From a checkpoint of a small contrastive image-text model.
Data: 195000 training examples, 8.4 epochs.
Rows from block 2 of the text encoder of a small contrastive image-text model, named by matrix and row number. Rows with one number belong to one neuron. Each number is 50 + 15 x the weight over its row's rms, rounded and kept within 0 to 99. All counts start at 0.
After each neuron's rows are labels from the 100 texts, of 14848, where the neuron reaches its largest size: "tokens" is the input token at the peak. Only what is clearly more common there than usual is listed. The data: flat shapes of many kinds, plain or patterned, on busy backdrops. In brackets: how many of the 100, against the usual share in percent.
# gate: MLP gate (text_encoder.blocks.2.mlp.gate.weight, 768x192), inputs 0-191
# fc1: MLP up (text_encoder.blocks.2.mlp.fc1.weight, 768x192), inputs 0-191
# fc2: MLP down (text_encoder.blocks.2.mlp.fc2.weight, 192x768, transposed), outputs 0-191

gate.546:66 53 50 34 50 50 50 73 50 50 50 32 50 36 50 50 50 50 56 34 50 67 50 38 50 28 50 66 58 45 27 50 31 56 50 38 50 50 79 50 56 50 50 25 50 50 50 50 50 50 50 64 50 50 50 50 50 77 58 51 50 50 32 50 50 65 38 50 28 50 50 50 50 51 50 22 31 24 50 50 50 50 38 50 50 37 34 50 31 27 67 96 50 04 50 40 50 66 88 50 50 50 50 50 79 77 50 50 35 61 50 60 50 50 50 50 50 50 77 62 56 50 50 73 50 52 50 34 57 50 50 59 80 14 19 50 59 71 37 50 50 12 65 05 50 50 50 50 50 69 50 50 42 36 88 15 33 63 20 03 52 50 50 50 50 50 50 52 50 50 50 02 63 18 50 50 50 86 53 63 50 50 69 37 50 38 50 50 50 90 50 50
fc1.546:67 50 50 50 50 43 71 50 50 50 37 19 50 59 50 61 11 50 44 50 50 64 70 50 79 50 63 92 58 63 50 50 50 50 50 50 50 50 51 50 65 60 50 35 50 50 46 74 79 50 58 95 50 50 50 77 44 94 50 50 50 00 50 50 54 44 64 50 67 50 99 50 50 50 50 50 50 50 39 50 50 50 21 50 50 50 50 10 50 50 81 71 50 06 50 50 50 73 50 50 52 70 63 50 50 54 50 60 50 70 50 50 55 50 40 40 50 53 50 34 34 58 50 50 39 50 71 50 57 27 61 74 50 39 17 50 47 30 45 55 25 07 50 25 50 61 50 50 50 50 57 50 50 22 50 50 50 47 20 50 40 40 78 50 50 50 50 48 44 79 50 50 50 30 50 50 50 81 22 71 15 38 50 50 50 50 79 39 50 50 50 50
fc2.546:34 50 22 50 51 55 50 31 56 31 50 57 50 29 54 94 50 50 28 50 81 58 47 50 50 27 30 50 51 79 46 50 38 50 34 63 46 15 50 50 62 50 28 19 50 50 77 50 69 50 50 50 50 50 25 50 46 67 50 50 65 50 50 50 50 23 50 77 50 83 50 56 19 50 43 50 50 50 50 50 54 50 50 50 50 50 23 64 50 66 50 50 32 50 74 31 18 50 69 24 65 50 48 13 50 26 77 74 50 50 50 50 63 50 65 50 32 50 83 23 52 50 27 68 60 50 69 50 39 50 17 50 50 21 68 48 50 39 50 34 27 50 50 50 79 50 50 50 50 49 73 60 50 32 74 50 50 50 50 50 50 57 77 62 22 50 50 50 43 71 50 43 50 50 50 45 85 50 35 69 50 55 50 50 50 77 23 89 53 50 07 50
tokens: "k" (100 vs 1)

gate.717:50 71 50 50 81 50 38 80 50 72 74 50 50 64 50 50 50 50 63 59 35 61 85 50 50 60 50 50 50 50 50 50 50 50 50 50 50 75 50 53 50 44 50 50 06 50 50 50 71 50 25 50 50 49 92 50 63 37 50 35 50 50 55 50 50 21 50 50 63 50 55 50 51 47 50 45 50 64 76 46 37 51 50 42 48 50 50 33 05 04 08 50 68 50 50 50 50 40 50 50 50 50 50 50 50 50 71 66 66 75 39 50 31 50 44 50 50 13 50 59 86 27 25 06 50 25 97 50 77 50 29 50 42 50 43 50 47 58 46 39 50 62 50 32 35 50 79 35 32 29 50 50 50 47 50 50 50 50 76 50 50 50 39 50 60 55 50 50 49 53 33 50 50 50 20 91 98 50 50 55 62 52 50 60 40 50 50 49 40 50 50 13
fc1.717:54 59 50 50 50 53 62 50 50 15 32 50 50 77 50 45 40 50 50 54 91 47 50 56 54 54 50 42 50 50 50 44 78 50 72 62 42 50 57 72 50 50 50 50 85 54 50 50 50 50 50 28 27 50 25 49 44 62 50 50 29 59 50 50 44 72 50 57 50 50 36 50 50 70 17 61 50 27 22 59 29 50 50 50 50 50 50 68 99 81 76 50 45 36 84 48 50 56 50 73 50 50 50 50 51 14 09 40 50 16 73 33 53 50 50 34 42 58 19 50 53 50 50 76 50 97 15 50 50 13 50 36 50 54 51 50 50 27 50 50 49 23 50 46 50 57 64 33 71 50 50 67 22 50 41 75 50 50 50 50 50 50 78 35 50 44 91 58 55 50 50 43 50 50 50 50 11 50 50 50 50 37 63 50 50 44 50 50 60 82 55 65
fc2.717:60 50 50 71 50 55 52 16 26 50 53 50 90 50 66 23 82 50 82 50 50 50 43 50 51 50 50 50 50 50 50 50 80 68 50 50 50 50 46 66 50 65 36 50 50 50 50 23 50 50 50 50 78 63 50 52 50 50 37 50 50 46 50 50 48 50 37 50 50 50 51 50 18 04 34 50 50 40 50 50 50 30 50 00 50 50 50 50 50 78 50 89 50 53 18 34 66 50 36 50 54 50 50 75 82 50 52 50 50 50 50 24 50 69 50 50 94 31 60 40 40 50 50 42 46 79 85 73 50 50 86 40 32 50 50 50 50 24 50 51 50 33 50 34 52 12 77 50 50 50 50 50 50 20 48 50 50 50 50 50 25 58 50 50 50 50 50 35 84 28 24 66 50 58 58 99 50 39 80 50 50 49 50 50 50 30 50 44 50 50 51 40
tokens: "i" (91 vs 2.9)

gate.754:50 50 57 50 44 50 32 78 47 50 29 50 38 50 50 11 26 75 50 50 10 50 20 59 50 66 50 63 30 53 50 66 50 50 50 58 50 50 32 50 50 50 50 50 50 50 50 50 50 50 50 50 50 46 08 50 50 48 21 50 21 50 50 50 69 57 50 50 50 50 51 50 49 64 46 36 72 50 50 69 42 47 50 50 50 50 34 50 08 41 74 50 79 50 51 50 50 50 36 61 28 47 30 73 49 61 50 50 42 35 50 64 50 50 50 50 50 50 36 50 47 69 60 63 59 50 50 50 89 50 88 61 50 50 50 50 50 48 50 63 50 78 50 50 34 58 50 50 00 60 34 72 03 50 62 93 32 50 50 50 52 43 50 34 50 50 24 33 81 50 36 67 63 75 72 36 35 20 50 50 50 50 65 43 37 50 50 99 18 50 50 50
fc1.754:75 50 30 50 50 00 50 64 50 48 83 50 08 50 50 13 50 18 50 47 50 50 46 41 50 47 37 74 86 39 44 50 63 91 57 44 50 50 50 47 24 50 50 45 62 50 18 37 50 00 55 29 30 56 50 50 50 38 91 50 50 30 50 46 50 50 22 50 60 50 69 50 50 50 50 72 23 50 50 50 50 50 50 50 50 38 85 51 50 50 49 50 50 50 40 29 50 50 36 40 50 50 61 50 22 50 30 17 34 50 50 62 50 52 24 50 86 50 50 50 50 50 50 43 19 32 59 50 39 50 50 29 62 32 45 44 50 50 50 50 33 45 50 48 50 50 45 02 50 50 81 50 50 67 50 50 10 53 68 70 44 36 54 50 65 50 68 50 50 53 50 50 50 51 54 42 68 50 70 65 27 50 41 50 53 56 50 50 47 32 74 51
fc2.754:36 50 43 52 33 50 50 50 50 54 92 73 22 50 38 50 40 23 33 44 50 43 50 24 98 50 40 50 73 42 50 50 35 34 29 25 50 50 47 28 46 50 39 50 50 50 50 50 63 50 28 50 37 27 78 20 50 50 50 50 26 75 76 50 44 59 51 58 64 50 50 71 53 30 50 50 22 50 50 55 50 68 50 50 78 37 83 42 66 50 51 50 63 73 39 29 50 50 50 50 50 62 72 42 48 84 77 62 85 50 74 50 50 47 59 50 50 50 50 19 50 50 16 26 05 50 50 50 50 48 50 50 50 58 50 50 35 75 50 42 50 21 50 38 76 77 35 53 50 50 78 50 57 31 50 58 49 87 35 50 50 50 20 36 21 45 71 55 34 53 33 50 50 35 50 95 40 50 44 50 50 50 50 50 49 50 66 50 50 50 50 50
tokens: "i" (85 vs 2.9); "t" (15 vs 3.3)

gate.263:50 50 57 50 61 50 50 50 50 28 50 29 50 42 42 63 39 71 50 48 50 06 39 69 31 50 57 29 23 58 80 83 50 34 50 65 50 50 50 50 35 50 53 50 50 50 55 31 50 60 65 50 50 50 50 68 67 91 50 50 50 50 99 40 62 50 59 79 09 50 66 36 89 50 50 50 74 50 50 38 50 50 21 01 49 46 50 75 30 50 50 50 61 50 50 50 30 50 39 97 50 76 50 50 50 46 50 61 75 50 50 59 50 50 50 43 33 50 71 43 53 38 50 71 50 37 69 41 50 18 66 68 50 45 50 69 35 40 31 50 50 79 50 50 35 77 31 50 32 50 34 63 18 56 42 50 55 50 42 50 57 54 50 50 50 50 18 17 68 50 50 50 85 50 50 50 45 50 22 41 55 63 50 50 35 34 50 80 63 50 50 50
fc1.263:50 50 20 50 50 22 72 50 50 50 50 77 50 50 50 48 71 15 37 51 56 72 46 65 50 50 50 50 50 45 35 20 47 50 50 50 50 43 46 50 50 50 50 34 50 50 62 50 79 18 48 49 50 26 81 34 50 00 50 50 50 50 28 50 50 70 42 48 59 50 58 50 50 55 50 50 35 50 69 50 50 84 51 50 50 50 50 50 68 50 43 50 06 50 53 30 74 50 53 28 50 00 62 70 50 74 50 50 38 50 50 67 63 50 69 50 50 61 50 50 50 50 40 31 30 50 70 24 50 50 16 50 58 67 50 50 50 57 50 53 50 47 69 34 84 50 50 50 77 51 64 50 69 50 50 50 59 50 50 50 30 33 50 67 50 73 51 50 50 50 50 50 07 61 50 69 48 60 54 50 81 50 15 50 50 57 50 10 79 41 79 43
fc2.263:44 50 31 50 76 19 50 50 50 55 74 65 50 36 50 87 76 14 46 58 50 50 40 50 92 50 50 50 65 50 37 50 19 50 50 50 50 44 33 36 50 59 50 54 50 31 23 50 50 50 29 70 50 34 64 32 50 50 73 35 54 50 50 50 50 50 58 50 50 50 62 71 43 38 62 65 31 50 50 33 50 54 64 50 79 50 76 50 50 56 50 75 40 69 35 20 44 50 50 50 50 26 81 25 56 74 41 74 55 50 84 50 85 50 61 35 50 50 32 67 50 20 00 55 50 63 23 50 29 50 31 50 59 50 50 50 14 64 43 37 50 50 24 26 70 50 50 59 62 50 40 33 64 50 50 50 23 50 64 50 50 50 50 50 26 50 65 50 33 72 50 50 50 48 50 94 58 50 50 33 50 42 39 50 50 64 50 50 50 50 86 25
tokens: "i" (100 vs 2.9)

gate.533:15 60 67 50 58 68 62 50 36 50 66 50 50 50 50 50 72 66 50 41 50 33 35 50 63 28 50 67 50 99 50 49 56 50 50 81 50 67 32 50 50 50 19 50 56 50 50 38 50 65 97 71 62 50 55 28 50 50 50 28 51 50 40 50 44 50 70 51 27 50 50 37 50 50 50 50 75 76 54 50 83 09 26 50 39 37 43 61 40 43 50 28 50 64 50 66 22 40 50 65 50 51 15 63 76 68 50 50 50 21 50 59 77 48 50 47 50 50 50 44 70 50 50 22 50 51 68 50 57 27 62 70 67 50 50 50 86 66 50 27 47 50 50 24 46 53 50 50 50 50 45 31 50 36 50 50 50 50 64 55 89 43 23 20 50 50 50 69 20 50 81 50 62 36 50 50 22 54 50 50 71 50 86 50 66 50 50 50 50 39 50 83
fc1.533:50 50 50 36 64 50 50 75 64 50 50 50 55 50 59 65 50 77 53 06 99 50 50 85 74 35 50 50 50 50 50 59 42 32 50 50 03 74 33 44 50 50 29 50 50 50 54 78 50 50 59 42 78 40 57 17 38 50 50 30 55 50 80 70 87 50 50 50 50 44 50 50 37 50 26 60 50 50 67 21 50 31 50 69 50 64 50 30 28 55 46 18 24 50 50 82 62 45 36 50 36 50 50 50 21 44 56 34 50 50 50 50 85 50 50 60 29 50 50 50 50 50 50 31 89 36 50 50 50 50 50 59 55 50 50 46 50 50 70 50 50 30 50 49 50 47 34 29 50 42 50 50 50 50 49 50 31 34 50 50 47 50 16 50 63 53 50 50 50 41 70 66 50 50 50 83 50 50 50 49 25 35 50 50 50 12 50 17 90 35 50 82
fc2.533:50 50 50 50 50 50 50 50 30 32 69 32 54 50 01 50 52 50 50 67 50 39 50 77 50 69 50 50 42 50 55 54 50 50 41 50 22 76 50 62 50 88 39 50 65 50 70 42 37 64 75 28 50 50 50 53 19 27 61 20 55 50 50 50 61 66 76 53 50 50 50 50 50 29 50 50 70 50 31 27 50 50 50 50 50 50 45 44 15 63 25 54 11 50 88 50 50 50 50 37 27 50 34 42 50 54 50 43 50 22 50 36 73 46 50 50 50 50 50 50 50 39 44 00 50 50 64 21 30 72 64 58 50 50 50 30 50 25 50 50 50 50 61 42 49 50 50 50 57 36 80 31 21 43 72 30 50 50 44 50 50 50 50 49 50 50 50 50 27 50 50 50 29 63 50 93 00 50 25 69 71 35 59 50 50 50 69 50 50 54 35 43
tokens: "p" (100 vs 2.4)

gate.221:50 50 56 50 50 50 50 38 41 39 50 50 28 50 48 62 48 50 50 18 50 50 25 50 86 31 64 30 59 50 39 60 91 50 42 30 62 86 50 60 43 50 56 50 26 58 71 50 50 69 82 50 50 39 50 50 50 73 24 50 50 50 59 61 82 65 40 50 87 27 49 83 18 33 91 49 50 21 50 50 31 50 50 50 50 18 50 48 50 50 38 50 50 50 50 41 50 50 50 30 18 34 50 69 50 30 55 85 50 54 50 17 37 08 50 23 50 50 16 50 50 50 50 29 77 68 43 50 60 50 50 50 50 77 50 50 50 32 50 50 79 50 50 50 32 39 50 50 50 50 57 56 50 32 50 50 50 50 36 50 50 38 50 44 50 72 20 37 50 50 86 50 50 69 64 50 50 22 37 50 63 84 41 50 50 48 27 75 50 50 50 50
fc1.221:99 33 34 50 51 50 50 35 63 50 63 50 50 34 70 50 50 50 50 50 50 30 50 27 50 50 70 50 36 50 50 33 50 59 41 50 50 50 50 50 30 50 50 77 32 60 50 50 59 50 50 50 50 50 23 50 50 71 70 50 53 49 50 18 50 47 48 50 60 50 62 45 50 39 50 50 50 50 46 50 28 50 62 50 75 50 61 21 15 50 64 45 99 59 50 70 86 50 50 45 32 50 13 55 50 50 40 24 64 23 74 31 50 43 50 16 50 77 50 71 50 32 50 50 50 81 50 50 50 50 50 50 26 91 72 33 81 35 38 50 30 31 59 50 61 50 50 31 28 38 71 45 50 50 35 63 50 71 37 59 28 29 29 50 50 71 41 55 92 50 50 77 50 63 61 50 50 50 14 34 50 50 50 50 50 50 50 50 50 38 31 19
fc2.221:50 50 50 50 50 70 50 29 50 50 50 61 62 60 50 50 50 38 50 50 20 58 50 11 25 55 64 75 50 50 69 57 61 43 41 50 74 50 27 50 69 59 50 50 59 50 50 50 50 38 78 50 86 50 50 26 58 55 50 50 56 66 50 42 50 50 50 15 63 28 31 50 92 50 65 41 67 72 65 50 50 50 50 50 62 50 61 50 38 50 50 65 31 28 43 50 50 16 75 53 58 17 50 50 67 86 74 84 50 50 77 50 50 50 50 50 31 50 50 89 68 71 50 71 50 50 61 50 50 25 67 52 50 50 50 50 50 50 50 44 56 72 55 71 50 59 50 50 27 38 64 35 50 20 57 31 06 40 50 50 50 50 50 20 50 37 50 30 66 50 61 66 13 81 50 50 50 28 69 70 50 50 05 50 35 50 67 26 56 59 50 50
tokens: "i" (100 vs 2.9)

gate.764:50 67 50 50 50 50 50 13 30 50 86 50 49 50 50 46 50 50 50 50 75 50 41 50 59 50 50 50 50 50 50 79 14 50 50 84 71 50 50 50 68 50 37 22 49 45 50 50 50 63 50 50 27 71 46 53 50 50 50 50 41 50 50 81 50 71 32 50 50 50 36 48 50 50 37 50 50 29 61 50 36 03 28 75 39 69 30 50 50 50 58 50 28 09 87 50 50 50 36 50 61 54 50 50 66 50 50 60 50 50 31 50 45 38 50 32 77 50 29 50 32 52 50 50 50 56 35 16 61 12 78 50 50 50 50 74 50 50 31 50 44 50 99 50 71 21 94 50 21 50 38 73 50 50 50 80 70 77 50 50 78 50 50 50 50 50 50 72 69 50 44 50 50 44 38 30 42 50 50 50 66 50 34 49 78 57 50 67 50 50 21 50
fc1.764:50 72 50 17 57 27 50 50 50 50 50 50 27 35 50 50 50 50 99 50 41 62 58 28 50 50 50 50 78 48 28 20 34 28 50 44 67 75 16 45 76 50 42 48 71 34 50 50 29 50 50 50 50 61 50 50 69 69 50 40 50 50 50 50 37 72 35 33 64 50 50 50 50 50 50 50 50 50 50 50 50 82 50 58 38 26 50 30 50 45 50 33 37 79 50 36 50 50 50 50 84 49 50 56 52 50 58 82 64 60 61 45 60 27 70 50 50 50 39 79 50 50 50 37 29 66 50 50 50 33 50 50 50 74 50 73 50 23 50 23 43 83 50 83 50 50 72 64 41 66 50 50 52 50 50 84 72 37 64 50 77 55 50 50 86 50 50 34 65 50 31 50 50 11 50 58 30 50 51 50 50 50 85 98 50 68 34 69 67 50 63 50
fc2.764:50 11 50 50 50 55 50 65 75 61 50 76 72 50 50 50 50 36 50 99 36 50 50 34 50 50 68 52 50 64 31 50 62 77 50 22 42 18 61 50 28 45 90 50 50 20 50 50 27 50 50 67 96 50 77 73 50 68 50 50 20 68 50 50 50 31 50 25 50 50 63 50 50 50 50 53 50 50 40 50 50 24 62 02 50 50 50 67 39 50 72 71 50 68 60 50 50 50 31 50 41 45 21 50 27 50 50 46 50 47 50 50 50 50 50 50 50 66 50 40 58 50 50 50 50 57 49 61 50 36 50 39 38 26 50 55 48 50 50 61 50 28 01 34 64 50 34 21 50 50 19 50 50 50 50 67 50 17 64 50 15 50 31 50 50 50 41 60 50 50 77 36 56 34 43 50 72 50 72 50 29 58 50 50 33 50 65 47 82 75 50 50
tokens: "i" (100 vs 2.9)

gate.208:72 19 28 02 73 50 50 50 50 39 61 50 60 50 50 65 54 29 31 50 50 50 50 60 50 72 76 82 79 45 50 48 50 87 50 50 43 38 39 50 63 50 50 77 65 50 11 50 72 50 43 74 23 50 24 50 50 50 69 80 42 44 50 50 46 50 50 50 24 64 50 49 50 50 10 26 58 22 70 16 47 50 19 67 50 50 40 63 24 50 50 50 50 26 46 50 25 33 50 40 50 51 50 50 31 50 50 50 35 50 49 50 76 78 27 68 29 50 57 65 50 50 50 50 52 69 50 50 29 25 50 82 59 50 45 50 55 50 30 50 50 31 85 38 83 50 25 24 50 50 42 50 64 30 59 33 50 50 50 17 50 49 50 50 50 59 50 18 63 50 50 32 50 31 50 50 50 70 50 50 50 30 50 38 50 72 50 50 38 55 50 50
fc1.208:61 56 71 88 50 14 81 50 61 50 58 50 34 65 47 50 50 77 51 40 15 50 42 50 50 50 35 22 50 50 64 60 50 10 50 49 44 50 70 72 29 50 50 50 31 50 68 63 33 50 51 39 83 29 50 57 49 29 50 50 50 50 50 50 50 45 50 50 50 19 68 50 50 66 50 50 50 50 31 92 39 60 86 50 50 59 68 35 86 50 50 23 50 50 50 38 50 28 50 50 50 23 50 50 50 51 50 48 58 50 29 50 50 50 50 31 70 70 50 19 70 59 50 19 42 31 50 76 61 78 50 17 50 50 50 66 43 50 50 50 50 54 14 50 50 50 60 58 32 55 62 50 50 94 50 47 50 31 80 50 50 50 50 26 07 50 50 73 50 50 50 81 50 38 50 54 50 50 13 30 50 50 50 31 34 50 50 50 50 66 50 50
fc2.208:50 57 50 50 36 48 12 50 17 50 39 58 50 50 50 48 50 72 50 66 50 50 50 38 50 39 64 56 14 50 52 50 60 50 69 39 52 34 50 88 36 50 65 84 50 49 19 45 50 84 36 15 50 16 59 54 50 34 50 50 40 34 46 54 41 50 50 48 50 55 50 50 60 50 31 22 50 29 50 31 67 50 50 29 50 50 81 82 58 50 50 50 50 50 45 50 50 50 50 50 50 18 50 50 41 87 50 50 85 41 26 50 81 52 30 73 73 57 50 50 50 50 50 50 84 50 40 19 50 50 65 50 68 50 71 32 50 73 50 51 50 50 54 50 50 50 50 50 50 34 04 28 00 50 49 42 50 50 50 54 50 66 15 85 50 50 50 33 50 50 41 50 38 50 50 50 10 50 50 40 50 41 33 50 31 77 65 52 50 50 65 32
tokens: "k" (100 vs 1)

gate.282:32 08 12 59 50 31 81 50 36 50 50 50 81 65 27 50 50 73 77 72 59 50 50 62 50 09 42 50 50 53 50 50 50 51 28 50 54 60 44 48 72 50 45 32 50 50 62 23 50 68 59 50 41 50 55 50 50 50 50 50 57 50 50 44 50 50 50 50 50 50 78 50 75 50 45 50 69 50 50 50 50 57 74 50 50 31 50 26 63 40 50 50 52 50 63 17 39 88 50 50 48 50 50 34 30 50 50 55 50 22 47 78 50 50 50 50 99 24 43 67 64 55 50 83 50 50 62 50 76 50 41 50 50 22 50 50 84 63 50 50 61 50 50 22 35 59 50 50 76 50 41 61 50 74 01 50 50 74 50 51 11 54 50 16 82 50 50 71 50 50 32 72 68 50 50 50 50 31 30 50 68 50 50 50 50 50 65 49 30 50 50 58
fc1.282:28 50 50 50 50 45 23 29 50 27 50 50 52 59 60 40 47 28 50 50 42 59 50 50 35 50 50 26 25 50 49 27 50 49 50 29 24 50 67 74 50 50 28 16 50 50 50 50 50 22 46 16 50 24 50 87 87 50 40 50 50 65 50 58 25 24 50 35 34 50 37 50 72 51 54 53 50 37 50 19 50 50 50 50 50 64 50 46 50 65 71 26 50 57 69 51 75 50 48 62 73 46 50 86 50 51 36 62 50 96 57 50 32 50 50 47 50 77 50 03 50 50 50 50 50 50 13 66 40 50 79 51 68 50 50 50 50 50 65 50 76 50 14 50 48 68 50 29 62 50 72 14 65 62 50 38 50 33 69 50 72 39 34 48 50 50 07 47 31 50 71 50 46 50 61 71 50 56 50 50 64 50 50 50 49 50 50 50 14 47 50 65
fc2.282:71 49 75 46 46 50 50 57 50 67 50 50 78 50 42 50 58 50 50 50 37 50 06 50 72 71 50 89 75 50 63 50 50 43 50 65 48 60 51 38 27 50 50 50 50 63 54 50 46 42 50 50 50 75 50 50 72 50 50 62 50 50 72 58 25 65 66 50 52 50 50 51 50 50 14 29 25 75 13 50 71 70 62 50 35 78 50 00 63 50 50 50 59 53 56 71 50 50 50 43 50 16 56 50 50 50 29 80 50 63 12 31 46 23 57 46 19 50 50 50 60 31 59 65 43 69 23 47 65 50 50 76 25 50 55 50 25 50 50 50 50 91 66 50 59 44 50 41 76 60 50 10 75 87 50 50 52 50 50 49 41 87 42 50 52 50 50 50 48 42 69 24 50 50 50 64 50 77 50 50 50 56 58 50 50 54 69 50 50 55 74 50
tokens: "i" (61 vs 2.9); " " (39 vs 18)

gate.565:49 50 50 50 67 50 55 50 68 50 50 50 40 50 33 29 78 50 50 40 23 50 65 88 50 50 52 50 30 50 50 32 65 50 84 20 41 50 62 33 50 50 50 50 32 50 41 50 86 60 42 50 50 57 50 50 50 32 69 68 50 69 43 84 50 38 54 50 39 50 50 50 41 93 50 29 50 50 50 50 50 50 54 00 50 50 50 60 50 57 51 70 24 40 50 50 62 50 50 50 38 50 59 50 50 60 49 50 77 48 04 49 67 59 66 50 56 50 50 50 50 50 51 50 50 50 34 50 74 55 50 68 50 50 59 69 18 50 38 50 50 15 62 76 24 50 48 50 62 50 55 50 50 33 15 50 50 79 51 50 40 64 70 50 63 50 50 50 84 50 50 55 39 35 50 50 00 50 47 50 35 50 15 69 56 50 50 89 43 72 00 50
fc1.565:50 50 49 22 55 30 19 58 71 50 50 50 32 50 50 76 50 50 50 45 04 50 50 70 75 50 50 04 50 50 57 35 50 50 50 46 50 50 50 50 50 50 16 31 77 50 67 16 50 64 50 34 22 50 17 26 73 50 50 61 86 50 50 50 68 82 62 50 50 69 50 30 58 50 61 49 50 50 24 50 46 27 50 50 28 38 50 50 30 50 66 50 50 36 50 32 50 74 56 50 26 18 28 50 21 35 50 50 50 50 16 41 50 50 50 47 57 50 50 50 78 37 50 51 50 64 50 50 50 50 50 46 70 50 24 50 14 50 47 30 37 50 50 43 50 21 50 33 85 50 50 50 41 12 50 50 50 52 28 61 56 50 50 50 35 50 50 18 48 50 42 43 51 50 50 07 50 43 45 37 36 50 22 50 50 79 50 50 50 70 50 30
fc2.565:50 35 50 54 50 50 50 50 55 50 50 48 38 50 85 50 89 55 50 71 23 50 50 56 51 67 50 50 50 45 69 50 50 50 81 50 50 48 55 52 50 50 50 50 35 64 68 50 84 50 50 49 50 04 50 38 48 16 90 50 50 16 50 50 50 76 78 77 73 50 51 99 24 76 50 50 67 73 37 38 50 62 50 50 79 48 50 50 56 73 50 50 61 37 48 50 50 50 50 50 50 30 81 50 50 50 50 50 50 64 50 50 63 84 34 50 50 47 42 57 68 78 37 50 50 50 43 50 30 67 59 71 50 50 50 50 50 42 50 32 23 50 50 50 50 50 50 50 50 22 72 76 50 51 37 50 39 50 81 63 15 50 50 63 50 50 50 50 62 32 50 50 50 15 50 82 50 50 50 23 23 62 77 70 50 48 44 50 30 43 44 77
tokens: "k" (100 vs 1)

gate.193:50 50 50 19 90 21 75 50 79 50 50 50 42 50 37 50 64 50 50 11 50 50 64 16 50 39 73 68 50 50 27 50 60 50 50 53 29 50 47 86 71 50 50 50 50 73 50 50 73 50 36 43 50 49 71 30 40 54 40 49 50 50 50 74 50 55 50 77 50 50 50 50 42 50 50 67 65 42 34 66 50 50 82 80 42 50 78 50 14 48 50 50 24 50 70 53 50 50 73 50 50 50 36 50 25 50 50 85 82 47 67 50 78 50 50 50 35 50 50 35 50 50 50 50 50 50 44 50 42 50 50 50 50 50 77 50 46 72 81 50 50 94 50 48 50 78 50 50 50 34 70 68 50 48 50 50 50 50 50 37 50 55 38 50 69 50 34 01 34 50 53 50 57 91 74 97 66 50 62 39 50 50 50 78 74 50 56 50 50 42 49 50
fc1.193:50 62 67 19 76 26 50 50 50 50 50 50 50 50 30 40 77 50 20 39 50 71 73 16 50 50 50 67 50 36 50 50 50 50 50 37 50 71 50 79 50 50 50 50 75 50 50 50 63 38 09 50 50 39 76 50 53 50 50 50 67 50 63 55 50 58 28 50 50 50 50 50 11 55 50 64 58 30 50 55 82 65 50 54 50 50 50 50 22 25 50 48 17 52 82 50 74 72 50 50 50 50 50 50 25 92 50 98 86 47 69 50 50 56 50 73 50 50 50 50 50 51 54 37 57 50 46 50 50 50 50 50 61 55 83 07 50 50 84 50 50 50 50 50 50 87 24 50 55 49 50 67 42 50 33 50 15 50 78 50 72 50 50 50 53 69 64 50 50 50 50 61 70 50 50 50 50 64 50 54 02 42 83 50 64 50 50 42 50 39 50 50
fc2.193:50 39 50 50 50 40 34 50 50 25 23 38 31 21 50 60 50 32 27 50 50 83 50 65 51 50 55 50 30 50 28 73 50 31 50 82 50 72 50 38 50 85 50 22 50 50 50 50 19 54 36 40 86 50 50 92 36 21 56 50 67 67 50 50 73 50 50 33 50 56 50 50 62 40 52 50 50 27 52 50 60 77 60 50 50 50 38 40 50 50 50 35 50 50 50 50 50 50 50 50 50 95 30 50 50 50 65 50 14 50 83 50 50 50 30 50 70 50 13 58 74 76 50 24 50 77 53 80 50 20 50 60 50 42 31 44 50 07 38 50 50 50 50 50 32 22 50 25 85 50 57 50 50 50 67 50 50 34 34 50 50 36 47 24 50 50 50 50 50 50 50 74 28 64 55 30 50 41 39 50 25 34 21 50 50 50 50 50 26 50 50 59
tokens: "p" (67 vs 2.4); "l" (33 vs 4.9)

gate.507:50 50 31 50 75 50 46 47 56 51 76 50 60 50 19 83 50 51 55 77 29 50 86 59 35 50 50 76 57 50 62 50 50 33 50 31 50 50 61 24 65 34 50 50 38 60 36 50 50 45 50 52 68 61 59 50 59 12 42 28 50 50 38 50 35 65 74 67 23 50 34 50 85 50 31 50 70 65 64 50 50 50 50 50 50 50 82 41 22 50 37 53 50 24 69 50 74 10 77 39 67 42 50 44 65 50 50 88 31 50 50 41 50 50 50 50 49 50 50 85 35 42 50 29 50 50 50 59 50 50 44 47 50 50 70 54 50 50 42 38 24 50 86 57 50 50 50 68 50 23 47 50 68 51 50 28 09 49 66 24 50 45 33 50 63 68 17 26 47 50 50 54 50 44 70 50 99 48 29 51 44 50 38 73 50 50 50 50 50 28 50 19
fc1.507:50 50 64 50 14 67 62 50 50 50 50 80 38 37 50 42 03 60 54 50 85 49 50 50 50 50 43 29 58 50 24 57 25 50 59 37 50 50 42 50 50 87 50 46 34 50 50 52 50 43 50 50 43 07 30 44 50 50 79 45 50 42 50 50 50 50 47 50 50 50 51 50 50 50 37 50 50 45 30 96 50 50 50 50 50 50 50 45 89 50 50 47 65 50 43 50 50 70 50 50 50 50 20 65 50 50 50 36 74 40 60 50 75 50 37 50 75 87 50 48 50 79 50 83 98 96 50 17 50 69 50 50 50 46 50 50 50 38 50 48 65 50 17 50 50 50 50 38 88 87 50 24 29 51 50 50 50 43 50 72 50 50 62 38 13 60 50 58 55 28 50 47 50 50 47 62 08 50 67 50 50 50 56 71 50 50 67 50 32 50 50 50
fc2.507:50 64 27 29 50 50 46 51 50 33 62 80 50 50 50 50 23 50 63 50 50 52 31 50 50 22 19 24 39 61 29 42 50 50 50 48 80 74 50 38 50 50 50 69 50 66 50 16 50 30 64 50 73 61 50 50 59 67 50 28 87 50 50 50 52 50 50 50 50 44 50 50 29 64 50 38 50 50 50 87 42 44 50 42 50 44 50 34 50 66 33 50 50 50 79 82 74 50 50 50 22 90 50 11 50 68 50 50 61 43 34 64 50 50 50 26 84 50 50 50 50 50 50 72 50 71 31 64 50 50 67 50 50 50 35 77 63 48 50 50 86 31 68 50 50 01 39 50 75 50 54 50 50 50 50 50 50 50 50 50 66 50 50 50 50 71 50 57 50 50 50 50 67 44 50 50 50 50 96 45 28 80 50 13 23 50 50 90 40 50 31 32
tokens: "i" (100 vs 2.9)